config.yaml
encoder_arch: "resmlp"
model: "image captioner"
dataset: "patchworks of several textures"
train_examples: 72500
image_size: 64
crop_scale_min: 1
horizontal_flip: true
translate: 0.12
tokenizer: "word"
vocab_size: 40
encoder_norm: "layernorm"
encoder_norm_position: "pre"
encoder_activation: "swiglu"
encoder_mlp_ratio: 2.67
encoder_layer_scale_init: 0.01
encoder_parallel_block: false
encoder_inner_norm: false
encoder_patch_size: [4, 4]
encoder_conv_stem: false
encoder_layers: 10
encoder_width: 192
fusion: "cross_attention"
decoder_width: 192
decoder_layers: 6
decoder_norm: "layernorm"
decoder_norm_position: "pre"
decoder_activation: "relu"
decoder_mlp_ratio: 4
decoder_head_dim: 48
decoder_fused_qkv: true
decoder_bias: "all"
decoder_qk_norm: false
decoder_parallel_block: false
decoder_inner_norm: false
decoder_positions: "learned"
decoder_cross_attention_every: 1
decoder_tie_embeddings: true
init: "trunc_normal_002"
residual_init: "none"
optimizer: "adamw"
lr: 0.001
beta1: 0.9
beta2: 0.99
eps: 1e-08
grad_clip: 5.0
steps: 9700
batch_size: 256
epochs: 34.3
lr_schedule: "cosine"
final_lr_fraction: 0
warmup_steps: 480
weight_decay: 0.3
Rows from block 4 of the image encoder of a small image captioner, named by matrix and row number. Rows with one number belong to one neuron. Each number is 128 + 32 x the weight over its row's rms, rounded and kept within 0 to 255. All counts start at 0. Numbers have three digits each.
Before each neuron's rows are labels from the 100 images, of 14848, where the neuron reaches its largest size: "colour at peak" is the nearest of a few named colours to the mean colour under the peak. Only what is clearly more common there than usual is listed. The data: patchworks of several textures.
# gate: MLP gate (encoder.blocks.4.mlp.gate.weight, 512x192), inputs 0-191
# fc1: MLP up (encoder.blocks.4.mlp.fc1.weight, 512x192), inputs 0-191
# fc2: MLP down (encoder.blocks.4.mlp.fc2.weight, 192x512, transposed), outputs 0-191

colour at peak: black
gate.253:169122129152145120007110146051125197160135143175106140132128114172096141119170147067124132168072146114172129132153140146152134079157180082136116149148102165162137055085140095129108110100134135087105149100141128126116142089147099156104132116136101165089137120117155149155084124152170109133130099157124176120172121053155201145090151148108147066153114197206146145086143140097162094151090112095162140093146122115101147099172120125141157099139142127154111151070136106132136157141122143154113084085098076091110117124111146166116133130150242158135171155137096108095137134111030141151
fc1.253:156115132107148061222112079196103075123125132188178161123148141116127133154105137098087128112128115111133191105176092155153165098146070141076091118095113166177125154159065077067149140118146196105156101163110140102102116131116167140125147131094138104143132110111142116113132137123157111143046155126131120070147119113142124133151039110124170093122114068105139125105107148139159104145085150113147122093122158154166121164153096118056175139105142143199128126114102115182109107127111088141138136109146119142086124093104138105153150199057187144153112142088078147151112101191222167138
fc2.253:154117111172118097020122143080090150098117109114143078101062120127114136162071139106135128182096157163132132102038117127112118135141177164147083094156120119207092101084195169138106120091049116135183112097130179142092146103107129161107133193120198204120107134133091142140175132099125122089155165147140096152114154168102151104139104129106095139138118154105145095161105122160101089136108094120102029127120155111141085155161179150156139166135161129110150093110103150064165099169139158149123127163111099075123079112127138176173131104118136170118174127155152166152160147133090150158

colour at peak: green
gate.213:129119151155117146069094198042122197099151126057160187140072109107148115080142169138134119167082175181112127135138087117147082107145134151116131171141139117136126082110153142130052136155056075175160155211126116131164157200117148164091116093100132126130114131107128157178101137161113153121120118124121101130134069131160142124172169194130172177119095169144143132147095118036106136086135146151104143130142116105091115116111048081125113151152103111158123056157126154089123154096127096153118120109065141112179150123130110130117089113154110166120109068114125128171142181109133066106
fc1.213:137127126143120148237086179173117041088124135127043127160132109109147116084112117140140160091138138167149099149109094159125120153138132147118079149070144176200116148157121163071170100079121118142135096086171097116145150122138100157111105147160081146138090092149175103149156147099187121062122141118101125126132120127133074157121108084179136125141189060085129124090134070138130127188116126137110090133213106155160161144125120105060140118123170135131080110161177133130139175083077129075140105090121132167148135059143119106178111138154107140135140070106138150143099121094122172064
fc2.213:110138167144108100070117180129177170077093150132126157136141171127100076128124149164117099090060143164133132117103158132116153143114167109070129042170109140130139111161124114146117121123123162158138105129140107119153069114117124097171182096080096137165129170091099096089106135120093128077180138153171082083121126122123136084089165115078158113136113164135166088179152067185148082107156086159146131068134135094175104142076138128158101143097074133091121089160108143081152057154159180178123137183197140127101127096128090154158142124150171199181135184148127099155113200100167133131

colour at peak: grey
gate.506:137088120145103137102128137147126118134078173110168175199166124081131123132130117169039157092100113153081039081172115147131143116048144103170156108193166147147145099199093080151113170117109138156114137087166107119139116148154102122098116117062160148065132129094089172139131158187107131102132111106130142075096123102152095117120165121129152136090173159118075056148148133164145099129101151134096158126126109067137120133111139101118171133182064128125098093160169138122085163091161127074125165117114172124113118126125112176074202079112147193127118086167168145170123159114142164092
fc1.506:136154146137139115123122115116177128144151092137142101120082133167060111092153159127137112166098139152145168132140108075112123140140137125105067154162191205112080134061162161121136187117093098136073083148095155132107100154158037115139152154164114145130176160088118158155105141079131135072116148147159176092078127140129085133083113102155187062147139137130153136115105145114129156157125119139164053139128149140128092085178176120133075125069121141137143125139128166101118084165120069168145135110096107126055136078164133100169096110084119131133079081065107102178161119169109039183
fc2.506:135090081190102089085075116145166116109136163120087145183145167121109170111066196153059110190099176140167106101169078144211173149087110131116154129138156174136098139115139099106100138124126116124117159129151137115129074146125053165097150142107156179151168125058092147158134119106159150113144185093126160100077094102169116124138082076104223101095092089145110111090145163129136101125068098152093122138126109149088092107110166088105156120102119168079167106119126138088115146148115046123116116092110072086121109184147086086153161116124159143096134110100153162157136132138144092140

colour at peak: green
gate.507:110095161143136132164137137060162105066121168114162149130156163075104111129098168083124061151162122101174115044123118193102140132074107146138070172176145124163147153152116133133069141135158108078149120148181122102186119116150140157086133087069139112181058149094110148136155140063137151148127146194124153096081088161142043163165129134097144205126096102183147129113113125116138164153040118146162124098088141142121148164128087110113158159136107109152152108109116124149141119135046146074130100130131189126134099098130124142184158095136143159126112164124109106136123186118165165080
fc1.507:170093149143105172139157105118127134093159101180127073145118107167130159097147136055200156081179156135124097174132126123086112112100100171153145143120091116097126073089101109077189139141109152157178131156135116163165181162165110133132107137115163158112070123129127103133149085172088140140072179130130138192102185164156140153181087081121103213118122107114141132149072109147136157176092041090059114179111181167111152137150062096131086172130112142061136102086113099148142113147093120134096102104095114090148112104145178120137149071110123129147151127122172158163095130095172098136
fc2.507:097170098132142083116138058162159103124143088131058093203123151099095176104124112141087072115106108085083123082176074128160142123087083101144180118170122135104139116122126061102133127129103102094048103089133163171129144139152169171135113062106135121086134160138121123131154147107185127104090156137142149117157107142158161137080131098203137101128155136166195151101129154194142143146124128103146134130140132193177066146141133168147148082143133116136121109062086136179135166138116160117115155098152080103149108136156132072144208116092196110151113121144046084170164135115086142103

colour at peak: blue
gate.160:169119076141087133169162176100144104104109141135028105120090149143155182098145098138141180106115185164121155095136117142165093130110162143074069098136121114113093082151085179131164125135113122110091115091126184148153131071180138100088125122131143132143145107127157103126144123116129104142091168165161085164112131108151108182116159096173134101107135121161107137100073180163188069133089118119131083156152126103163086162092067124124161141163131173123114177056125122140170070098143088149134059079110100078134070137138159134116137104091199115118119187183083121114097085202104105132
fc1.160:122144028116154119114170162128123134016146140106100171103103141133120100149142110165112169186114190178136091109158134115171078134089171130097115108154125108131142062127065099141123161170122164126115113095122143166156112136122140169119146132102156174152137119093132127134094111122004141135097108142123107113104096143132139172067139088099119125126090132149178080191087126167115133144111051103147103064119183168137091177109131160165111135101086099164131135117149161128184093133163158126146105125140158100134102106119095173117128185112128130158196178171084109131114168174099153172
fc2.160:097155152169053104133127145117147106125152096127105160091161140177136078156130139134157144129120099182103101108054095067146029090134080161098134094123179164087102069128118127139164156149150092080077122165097140112163106083130072145190103189117112155101138093137154134075073144113098139117150131133124131122146185103142143081115144110130105098163146178097115116108102166111151082105102133129152139119152144133141155079151163089110114103051189162033090131102142165123147139124156124137118158170178077108116133169092125078108111185060125138104191160145175140126133161141177120131

colour at peak: blue; purple
gate.299:161116078111124161173153165111135110104123129123060112155079100116116100137157142150142065145148194119188145183108095130080131130079139179096117120164161146116139148144084185125168090113143144153152109081083101156234151155129129165106177120150149121183128083125146114105121139130105100127130140167104066142106122161130151148096180044081094152081069123184149127127148138193132094125166117105120112111190139159110171200088068117127133137122117169143140104075119121193117150096063103092115130095116085131155102104137151108155137114137148177190120103113075126105085161147120198125
fc1.299:152151083100135126083088179162142174091148124117210120130085119163139147143112109124112118135066163156108143134093086108131068140101129126087139158128109165183151099113111189127138102052092128076130102176124130140107135111121085077133157092121128139192117132155165134120147163098116145101138117156083160152149107158157171169123104115123106083112092134134152148106040115126158119122128120162137120095137100125188123099116148190129135099123153167197145052170188131094126139101194089222081099137099142115129143073161143144126099149085095172071146117084120169151154103215185153143
fc2.299:139094159144077124146112166190140068164050129087123121156142196118116107140121081116115084027176131175124120133093094100106113120092146092093159117144139111143168158147123170131119118137156142097176081124158067099143182107149124001123097108101139155168128161149117139092119133181112116161137090133168054150132139095067131033176131144123116107111115159088165152097176126129143116079129119133152134121139116114135108145108145135112132126131090137132112165165073145126153071152147115135077145172127166115103101120101095152141213074158106140148173143172142148204116144124095141110

colour at peak: green
gate.44:141118171143128135067111105094103154111099142107143179118092072171167173123148172178138188180137146131109121108082159118188078125153083151130126135118148126111091129156170112154091113124115162080129196189135148101077162122096116138091091188157158106150086142148118146143099108115081075239142119110081122147125127115123139140142205189168123072117060176097101102152161083067124087028165145103116116145100125136137154089113118122145119117142130100097093094116146109069133122133166188130131114138114173102138092139124113128129130173135154112089179126166126084052092158129121113151
fc1.44:128110180149110121200151120143133051108131145110060137162149193159127145119112074063130142089145104103140097133141099134134123126103159149160107122119084093179121145094150105136140119096165131142124095087115115115143131091118104131114114075116118113179156099127116109130210095072140178128153138172120145131135146151151129145140065044157061134113129087092138166111044112151137141199126094128169119160182103172137097224173172144129118123123123144157179136146132093178148129131081114064150112121111110130132124087153125076141112055074056096127160192089113154173111124091118161165
fc2.44:090098073210130147088106137098122122076164132115176191117098131063177088126122153123132111168074232104085122141137121159142076159151096107102128120136095157148149170065166116090104135124149096120131100168175137164112108184108131069098129148104109125152186108141127129142104138112140172096158105153119134160121119127169179150132113118096121048097126159178167129135171149110148041097141094151180118126176147153162106169070113144098162132159078162088081057147143097128126107051123131145080117130112137164115176078147145105169132112169146099133171145103108108156122135120092145178

colour at peak: grey
gate.359:101103113117148080084089040129095132143165102165173117162122129128170118119093163158141102143103094074111190092185161176092136175139107130150095189147130111158139102155142169131120157170153094095078100155155073134133153100095153129132146157099153104145179067127104092171204185138176163064056157116158118124088102122101150145087132079153137127116108117087166135124137137188113128080135151091158111115100129113103128147080130160136185089123120091158084184101104128110118077096154165190154088118102126149114148080143174149102152191137140124152091130105121116088141123150134223168
fc1.359:080149134067173103157131107052106149156196113133147091178067105123137172136176197133121090111095118113068184188156191124152135139161161111105133166123115140109151125160103180091120088116154128099125128104107145146141114030119131147111182123140121088137148107133121129154166120123186173106174120142091144127083126124147140131137120148153061204101150096118126084061127098181114125128147100111154123134134107116145130098076144157091112064173202103098154185086135124095162128099108145125134123101121130143118133091168133122126158181200162080133119113173094114112221105112077143158
fc2.359:105146081083101136119108197112124129135117119128170144129144128138107079134173164100084140131070177176123117169077113088142170114134115131132095036111165150127097135035097093136105086100124110178170138103092152111124159138123142082107114124128076128102125193131144125073038160075143095085214104107101062074142140118133116116120082138058112105129158138119109064098148135117149131148103136215104122167137126151126109144153153097149118183127176195144116131144126106112152174184208163121143131171133054102111132137103097131130123125100138142122149112169121152169174171133135107134

colour at peak: pink
gate.409:169140134152115191123142095093129124131134160127053099150116108150117112105112120094190181165175130096142124103137126188145089049113123143124063138128155108146131105127067130146154144128092171055126152116141157081187112127109101136109140100122140159149139118129155077115107110208124130123090168157115078120182170132202140193113169160096159134129110124173123124142143114109157139130119152079092149123146058127134176181101039104141151160127093136098122058070106110113144148104095049107147114071128174119163111112124191123135113152111137118124118085140167149190032102115144098126
fc1.409:109099092120125096151157122113139131200102136089184157141083141182119214149175126137070071134130104157124137113084131079100141214156098092143158123160118149112115153149137140131097082116163066151140165118178174162088138158229153126105013121146094138132134119141099171148120163117108100127154128118128134163086106082124140082136121117174118170093109100067082106072097130149139089132137157135105118137075170154109109106142124133099122162179176154124141190128131099082111160157117119184123097129106133099080072157130144126154186092099131148096156154125097128095172158128129198096
fc2.409:112154086135175116125124112127090127106129106147113111128156140131135157143096137103119122174160158092113143143131119149149120120190125086155149153089124127120126156092044092144149112121143129077098145210158067091146163153174097171166058128118115089097215116140141126136097107128185125146157125130128172189168147126189189126115133151082104106182088116162115121115080185065122115098149142114135152134101120107101171200102124125091097117108130114102176111014115161129145127072060098142153122098159149152127166104066140084123115146156140028100144168126119109143058102112161133119

colour at peak: blue
gate.37:122120139152116125017143098067148041142108123126105149154096150122090158134157159106074108154094169125154154097077103165155166096115115103128116114149136144151178116114119112138150079089096119135130093167152147166103178156150144141092070151170120147154118132138155143150092150160175108150154131132175125142140076116151168167115170136207117062113110130213131150076133156119165060110192116113125107117118134133132127118140146129141166135161133159157105117133114107120129139116143112123110139107066116080113100166133102105147160142130165180069166193113053108107164209158014156112
fc1.37:104129099141154173034130168035136018153136115116086119109120117131125128109123150122158160157087091142126122154160161127101129163119082099106146138166168153079114157153136088149186163133167134140167104164156081137185111128156096179138160135151119149138137158156153164113109115150129108160151142145108116123163132125119095144147255175064137184116125148194146134130140135121088147146107169179107122175151065126097132101146137134163119151145125132062149130103151151120139108125120151101141113141147115178176135138177120138105070123166123102175092044142173107126120103115032087140
fc2.37:117133155069165164195112141096139132183089169167096151145193129152154184099221124105083176161148122089146116121142172135138150094165148057097140150094119149128148107105070108131151151139122120185140141119101173181096109128119189137112138094160105097108175141117162119157124112079084071143126122105161130176080142104101119173131100131138157154092174101100069161138165174073154188131113142118157156172138121132131144096145086147125148094144112150158087187101115087161091126139124084095176123071100103128122180197106151128091104171099150135067072168099083140090099076136125098106

colour at peak: grey
gate.52:175133118139051106112131107127113112135097179164147073142124150157124205149120176161065108132054142158092083102110184097119165149162112089113134049142107127137098099155072161124154111156108122102149156116116130133104107103130113157131072173116112185079124110140151141111075173146142100067108160101116104218122153100155101166113115113162105139149129148132141148090120177167223078172152111110090107168093174080116148110141125216151134111110136133000131149106121137139138125100153111154157097082152125102067116129138106103114138099118154140122167143144137127119116096152161157143
fc1.52:173115152103115136120110144091137126155086073135101099179165104135149129100141127114178210109158171120146090157092117132179105096087112222206101138091090083191119137096186190135137081057102096096120130147156108104132146095087060115113106159207157151089110089153160071137155088076125131164196125139161103136158161125121110160171129117086124102105147161135098105114123177130122113115071130094136140193142097122152208099124148117111132072132153163117150122133176097105131125083094171082133100111124177117147087162160128099124139138142093103083137144105170088120085122114095131090
fc2.52:087140165131200173114137159149101161139107137112147103104148129080140180078084148151077115203144135130109165165116152154168119189147120140116081135180077100135218145148074098120116113113172085156201147149161091135146124129171201067131144134143168106115160148105128105174108132172084100129128167117157098187131146161168139135138131128080128170132078162112069098112127132108082103133105154161085109129090133080128095149063110194107113131152127115175110133094124109084141148101123092147082143147114141181144170170126128170108151118180045140156122123108165145050096110089171134147

colour at peak: green
gate.59:140139125186063153111153147155148175176101138166072114162108142106090110117115171105122098144155118097151093046139124098159120155118147095137153112141101141121117133119128145149131069161196087156126074098142138065117145145137123124125175139147148150145131127143127096139083095170202092131068156059132096166117137111113127164090088105154191112115092051154065156109127191137158150087103142188153107129041191094148074113124117128113099201090105171120100170119091155156065089143165070175139168095119098094084129150107136105082160122118127149143095118129126094108180102149154146147
fc1.59:147140091131142144173158164124139142131153107130100159156186119128071057090136101155118153173106132084164088105132145162153106126060116137099152127128137142152081136085214127114114080118181101142134104103119091122107124116121131081136082100149151142140163080165091126135131115096128131086111156091094120051116070149177251146099085075150158134146127202151181153103127103140134092138143114103178111117118145068140077126123162109086137118122141158173114126162114173128114216137101108141144129091146125066118154126111112169116089142123141171118125119119072158141218133070159187088
fc2.59:130094076129101095090114131121137110141159086168135081113086176084093161155115142111104180107106059126105101117139134170132157075142159180142111091064158133128162109051102125124161106143056179096137101067093192187145145105166146161110127033167167166075121104144150129104097115158133143153151162128134146126192104150074114092138081163198144122134159163145116090089105124157113111137111118111071117152110134150146078135165140128110125179159173084102161148049099101135137154147136152076179140093124110129143122175152108164119167126114199173091139134143086130127148098142094151074

colour at peak: grey
gate.243:113124161141120147030125104089123126135086137103175164139102119106179162121150131113068134106090145109089146097108135148131146140134164092254146056161140138156125151168123081109126077072139076110151145156128101127096173120140101126080179090150121129134108129145114197125061139136141142148176132153159073124169132130109132106123128124131138133110174119137011124118164124115116094100145169119161120089104099107152120180120160133164120066164093137165180104152176136111096148121143148176111130139118138122132110091100123174104160068143164111126226162149175162072102188108112098129
fc1.243:149123140145112142149081105202124177142125147109110145109130137145086111160138113116200184100153142142129124104095142122128164131122120174105100148087130175082107156111106070193112154166108140107124116084144168093147081136073097118125139190145155152135200156117132117138134102138108160127090053108133209168175120116119045136086106118158162079095125101132150084122104184163146131111124104183172082156113081105095181044096174147126146158119133128138130157112102076092093057097137147075127126070098144122129135147085119089168159151072106155135111124037163119102135096099161116161
fc2.243:151132132135092099103071153122151072128087140137138126123092130115137129177067132179116144185029120118105108085107146138137125107112107104131145067148169109165126140162096105141163098067126075122158118154092154156145180113129144097119139117116123173152182164125145105061098162136128086105182170170139050093170100116131102142106127112109208099162128100124032142102186103176182110167142121110154132078144132140179109145164174098118086101159065164145126126141143081072156130115155089141098140140155086110120119094116108091168197071174128124102166160183149156100122150152131129169

colour at peak: green
gate.92:135073103147151131163113194109136060165124164109042144137109147123150153141166127166091171193147174155136092128200122112199097174086139084118106097099121131160093092130102074154145092137126089154122148107122184120094081134125109191086162171090153099152099147082138151138159081103162094152161145098168103168137138100148163143128107056094147149111090103132159137117104180154138101153098122199135182181151169123140103137105144175148116088146108136110179098106158083140130135061081096129167130079116119114145111105157102138146073064124120128119156127129128155180158059158105077090
fc1.92:140117136123106163178137054082086117144166120137074063130129122124096137129145096155087168116151111127160087128112104178073127191068184180113144129109176140086138123243116166150108145096089120122125112061160156166107152096173137128134080129138173120112142101138105123148149144107090131091075161188110131086065137134116160156112184082156108149122163114101106110096104162134118128147115159077104085139082135164090151116214141108092166168135133147125165145093148147112121180163141125155080132119109158113089082180143135141084140078143085130108110149161115109061149139140138208181
fc2.92:176149153121151111134131095142123109198116182174115123214116195167088160099162160131114103185150156100098106059168096168157126078057169055086157157153158153117158124156124066127106102133079166136125180139112170127141165139159141192136184121129144150135131101100125115154105140182111150135069153143106178072131159081085109134082100098140182099161161109131089125110102168138148126160126123152101147118126143131137081168149144092154109158159090093146152149077196133100111082124142118137165147076100114114107131173132199145134119116068118204100091140070134133107116080120144103147

colour at peak: black
gate.74:133129154118112137083104148130119105079119115167126147095101171162099070144142175135152189114079182140130149138123123143180163070098155164100157119158142124172134127101194174166128076084118104129116120141162111160157142091077088143126183099168141154065179113171156154119124149120109166105179081146135123107143067134130123150159090167151112099154061125139105186091152122151149092173152091091129108111205122102196140048147146184145088084127147127172127098118159121156150144095139127143079091138085113109119149177124121076107093089102117146077173183135074094073156143106137146206
fc1.74:104156095125130146050117122135163121124115127189117101140153122129121153127096127127122120095060123110140141125136186125126163124117106128114096107114123099133144170145170127138164159108127165139116133171134145118167111122060158131161091052203091112080187109140095144132156092101128153151175088164127138151081120104081089144163134179116108121122186128198110128162151145082090171146101116149166097162169093082178142060139152231121135073147104110089120120180134126103131083167109141062105133151148156144148147152152149080124133070164069139092116116104159039100076126111045108170
fc2.74:104131129106151169177152065096118171181195120186116133076130076127099089149123066088145140166116097059122135153135110132167194112154111091123094147143120159117110145169082108163119132136104110165122189140139137220129163186139129114117063117112115116090204165106126110176143081165141109123126115110091087110108133103140176126111126146130131134139139115173115101099164167103115158133107124103036143134068113146122133114163080109141125150135169157190136134108123123120101219191101125140158147111108111168096176158097151112105076140174119058142072053138164106128139131122063128129

colour at peak: grey
gate.333:135110098164085185130115091111141133173062144153123096139113172110092089115099123077169164151144046121091144142107160133121145123107161108162133146080142161151149130127123141172165086095116060130122083089169121160162132077122119132082163066187156132148080160132153112164146164177141137129112124105095134069177121107078091153128128136161131111137137174129066137137127179171137196112139150181107104142139130172173179093172094076126150114178138119110158176104125085149029047139126114080155084078097106142148132168154132155063128144153136164111094138136119087080160097106088155127
fc1.333:170145052115081132131162166159200125134109128150147088116123163149112077106178135153137146101140154133130136126089175151097147120078105157147153091166091102091133169136121198162079120213103153118099163129079130159124170159120166063126147126133187117131129110136079103177110160131122108103121142132136142110082144120111164110116144120139121109139046108127169087137105139190115140099166109113096106030064146138123106133088141187111111121114097095144136176111114163160124081208120152166058147157113153079152179137136161122144112133121118173195171160179140106048161134156135118173
fc2.333:095144125093098119173115187128147093134192115065136174142143075100129162109143147152133124083142149205162112156136174127100099153133150071101150138115169129114152164138099158095147124134193079092124154111212131100121095204119153174139142112150043108143153115110125087100128132109155190116171123117135124158101072174204081156116160141143140184121111146150142134128130110112109079112115187126131161118143135158080173103111061175113151189116142140123131014173131126095150180094117082108063154153167144144128110108135102108120121107146074081133124109137157125083118160082116127162

colour at peak: green
gate.139:150168077145054153146120144202154118114135080167143135112097175112091124117157140123142142094130100144122140133044148123069153111125164132094131072121116183155115103118136119115123111191112052149184093089123099116130134148168148127139092188058120132159127151141139167083108196055127135119031127089176146134099157119134121137055103133134137082147099084115125146137152084186145143124148131158087094130147148142126138151179145135111100166073137072141091168081139153164154122130215149195140122142160132082140123145131154110115110148145165143145132110104171130112081087213094105103
fc1.139:120148067098115151120088141176086157121162086154123124078134090143099117128106120087225180123170132118110140125087168115143095136147133176076115100065118124153102109118251163072111169095114105101127099133102153138104147103105135103142108119136155115117100137176102099118189135072128138135138163168124109101082119155161131137107086201117133149155156126123149137144121039118101141126129122111114118084131120098163124094135143166053129119119174093120081157153172111100167144156153184172125127162146156145172133118095162147180070185158128090077076106150152135124064085122058121078
fc2.139:134140073195084126093123116085125164114097160078119138153097174143151175163111130150095125173143110137087138088119133114110117144122122062163120167228138109070144075125097162158133081123189083095136162129151111135138070102156060124107120087175051136106152089112121139118097151209117152123175147100139103191133124179136164151131176076161123145134122160139095115087151172145146140117133124116120153108118113142177104138058140069191149160100130179159111071114120109132128106154112095099099128090158153139101093083152080135139218093145110167169138153168128121103139202124108146138

colour at peak: grey
gate.163:149098115093158112069138119167102115168163121184145092146118096201105167106150098090139173138142131130129154112107186148168098100149107175173114115068091109175086089090160143152093083068116115094141166140113128141079185092103124119071110134184178131103108105174089134180180083139127122162162150150144130137160120142123160154161094106129086091058197119062138129114118126131151118145068112092117086100123077103165182123186155116127143123174154113158112150108176125114130114126117234124094105103038134113162081148134142129145117165112156114066161146126138128063121102147096131121
fc1.163:068175068208109127155111111144133132082113104081106172102102138035134124164097123122074111088164126164148144132162056093107118160124124132054145123141204153112137173163153104087185160110129134156111082129125121135114093125138109154191123122134125107162132142096133128094108104099109101157125165147073142151119112142101136105134132129174140147158145127130142188142125098104066148140133109193108151108163127152086077124081123089112083121070142164121127053167076161131131145163199088105143143153183146209131168092112065136100149104138078097133099120149135106199114169089158088107
fc2.163:155136141105176158105115106108039133131162103169141048162124132173106153114107121118113122166090123098150138137200182124170101127219105127096119119139089109130152067149144140151144110072145152132069130145105157185129163052100098142132124087133184108118101067162117143178158122151160135123095149112104159115157090161127150113153140123137105146118114080139148168087130077130144154112124098047131147072154140134110136091113093171115144120163099087104131181104114144156132092063073131135131117098095128150248111123121130182132145154139211121155118135134101120090180067086166109122

colour at peak: blue
gate.38:114117199133130128081086111076128066062063138158157136161118180093129170129163164095134091104139149136128175128058121141088146101135077137098084165160155150169168149157130172117157113127105095108091089116096163122143160173139138121114115116182101094124087117123130146164096158155136147163073169118096192105131140109108080131128152185126127063140113091151147124165180105094103176101133134154173127139153194141177140120190142141083113153150102098056071084134110158168077111101116093091157111110122159165116127177143107126192119097167122144102189169098132103195103177162099160151
fc1.38:138159150141071090121031170089134087124127134184140110117150177144091049165165136107168111099081163179178184153095136119120137082135085136091122097190168187150114176150138136109119104104104083149135132182129145116106113116134077125176148116151113157080134110126102197070111205146117119132112167136155143077151072109112101090125144196071123081163167110175103117146168138054162124115152148099126088106103122115142139101131166115120110139087099157165090127176171157120144157101175105151144169116163082105077134181117058085146083133115133152128148135110111094124097174131133111123
fc2.38:145111181153130100160189140151126167159129123127139204116091086196150132151097171075139138113203084098176127114122120122149112127109212144150112161112105092112131100146081150142139186135153120083095128097107104075143095065123142059109132110139143070133128100110149098137194101136166129175145071120092087043101193167129159129125145069135106134115137143098152097136077139131126128108106148123134137101135162095122176128146138133165135118122097091068113144117129111134124111125100146137160172109115179180108150105109182178065056176062172133120103141136143122113109034159121141181

colour at peak: grey
gate.381:179153058137074140187138121089165152137165088158118054084119132143091131119162095093115121121148101102157125106152105130137089141062112178110168089111068127110076167162134161202120106112134076177146143123110134162105153115107143131132161106099202175091111157129150092119105094146109110134121123114115070194216158128121210159111158152131128170159148165134144115120139158127162137151139099129076083114088088083164112133139119088152096107106130155095113180092109135145081104107146160183157166095108060120132094212099142159076170150150135150106092128177116083112155090125155142091
fc1.381:133124110158133116156064132081134149115181101122108100095114147120105143125149086149112070161107131141169159138173144143145136150158124125035165114108108137117119087121143140152165146113155070150145094133181149211122139104147114134134121069091137157106166151164126132081104116186140134122130149117173033144153065129190167158113184112089125193122114105118111171091133092136151108156129061086162132088151100091099085059121085159141143113121156136156105112124155137142132202067113101120216115149100084118102084138160121137101174178129181131115122163170074116076196158095133144152
fc2.381:117121052192131133105128073124142138109143136162135139152133159137158170196148142127118180154136139102119130158142106033173158115106114150204094143104135113129103055068122115082139138117077172101100100147062063099118135133141096147136114189125119119095119054087116152150118132147186073118074126095118167125117185095128141060159061085135094066127159139121121107109148136141117119154135190119099157203157125175094164173130143125151085132111165166144111176073131106138154138131090139115195134171150131122108181131097118093148154063103101102120185116141129145140069133154111127113

colour at peak: blue; black
gate.370:164103108171132112046105112126160187137196130145160107115076110149056134161086156083172169148097108142146099132131097160148145130101079127158124122113146134161119048136153079114108076133102154149154174224169128083119140159165117144113135091060119143130145137120146137156139085162136121081134214111073107119112157151138178130163110156078123216131113125174158116075113128111115115192076099123062113141076153116142149148147080141138139128127143147139120189077108138159140149116049097188117147094103080127143075128145147113114114079112122136165124085128151116132125088113192111118
fc1.370:116155107128135147229128112150097020192157112118087143101171072121182153142137109165101097179150066153126119144121122138194121114176152118090152103173120180125167120120137092089108151101152161144115131044104116082151130117107126102132158183144102153086156133125140125116140147128149121125169083135130155136138173085125163108101147147142168085159119086049089129098136133157167101054083177132061154119188159111157177102130116112083113166111132121120149130105121129058121123169104148130143147126131106154132145094133140138129134204110188130110170104144166142060095077166075094124
fc2.370:123104118154118113079144162036130098077122126174143128116082094061164138114117107100183109126088110152167100104107115141155060161182107149194084103118085082147101135111125156157142082097146094087188090155161127123113133123148123170096093190153148100182120134154149186146144142123118138108120159116176125142115099152113117117165115166087110109098093149119136150160087099143110039132131068148155110182124122095145117160102109119039171164168125146119150016127106185095150122091153192131134134144123106150089095068146125117127169148157150111165204151118148142134174147160133115131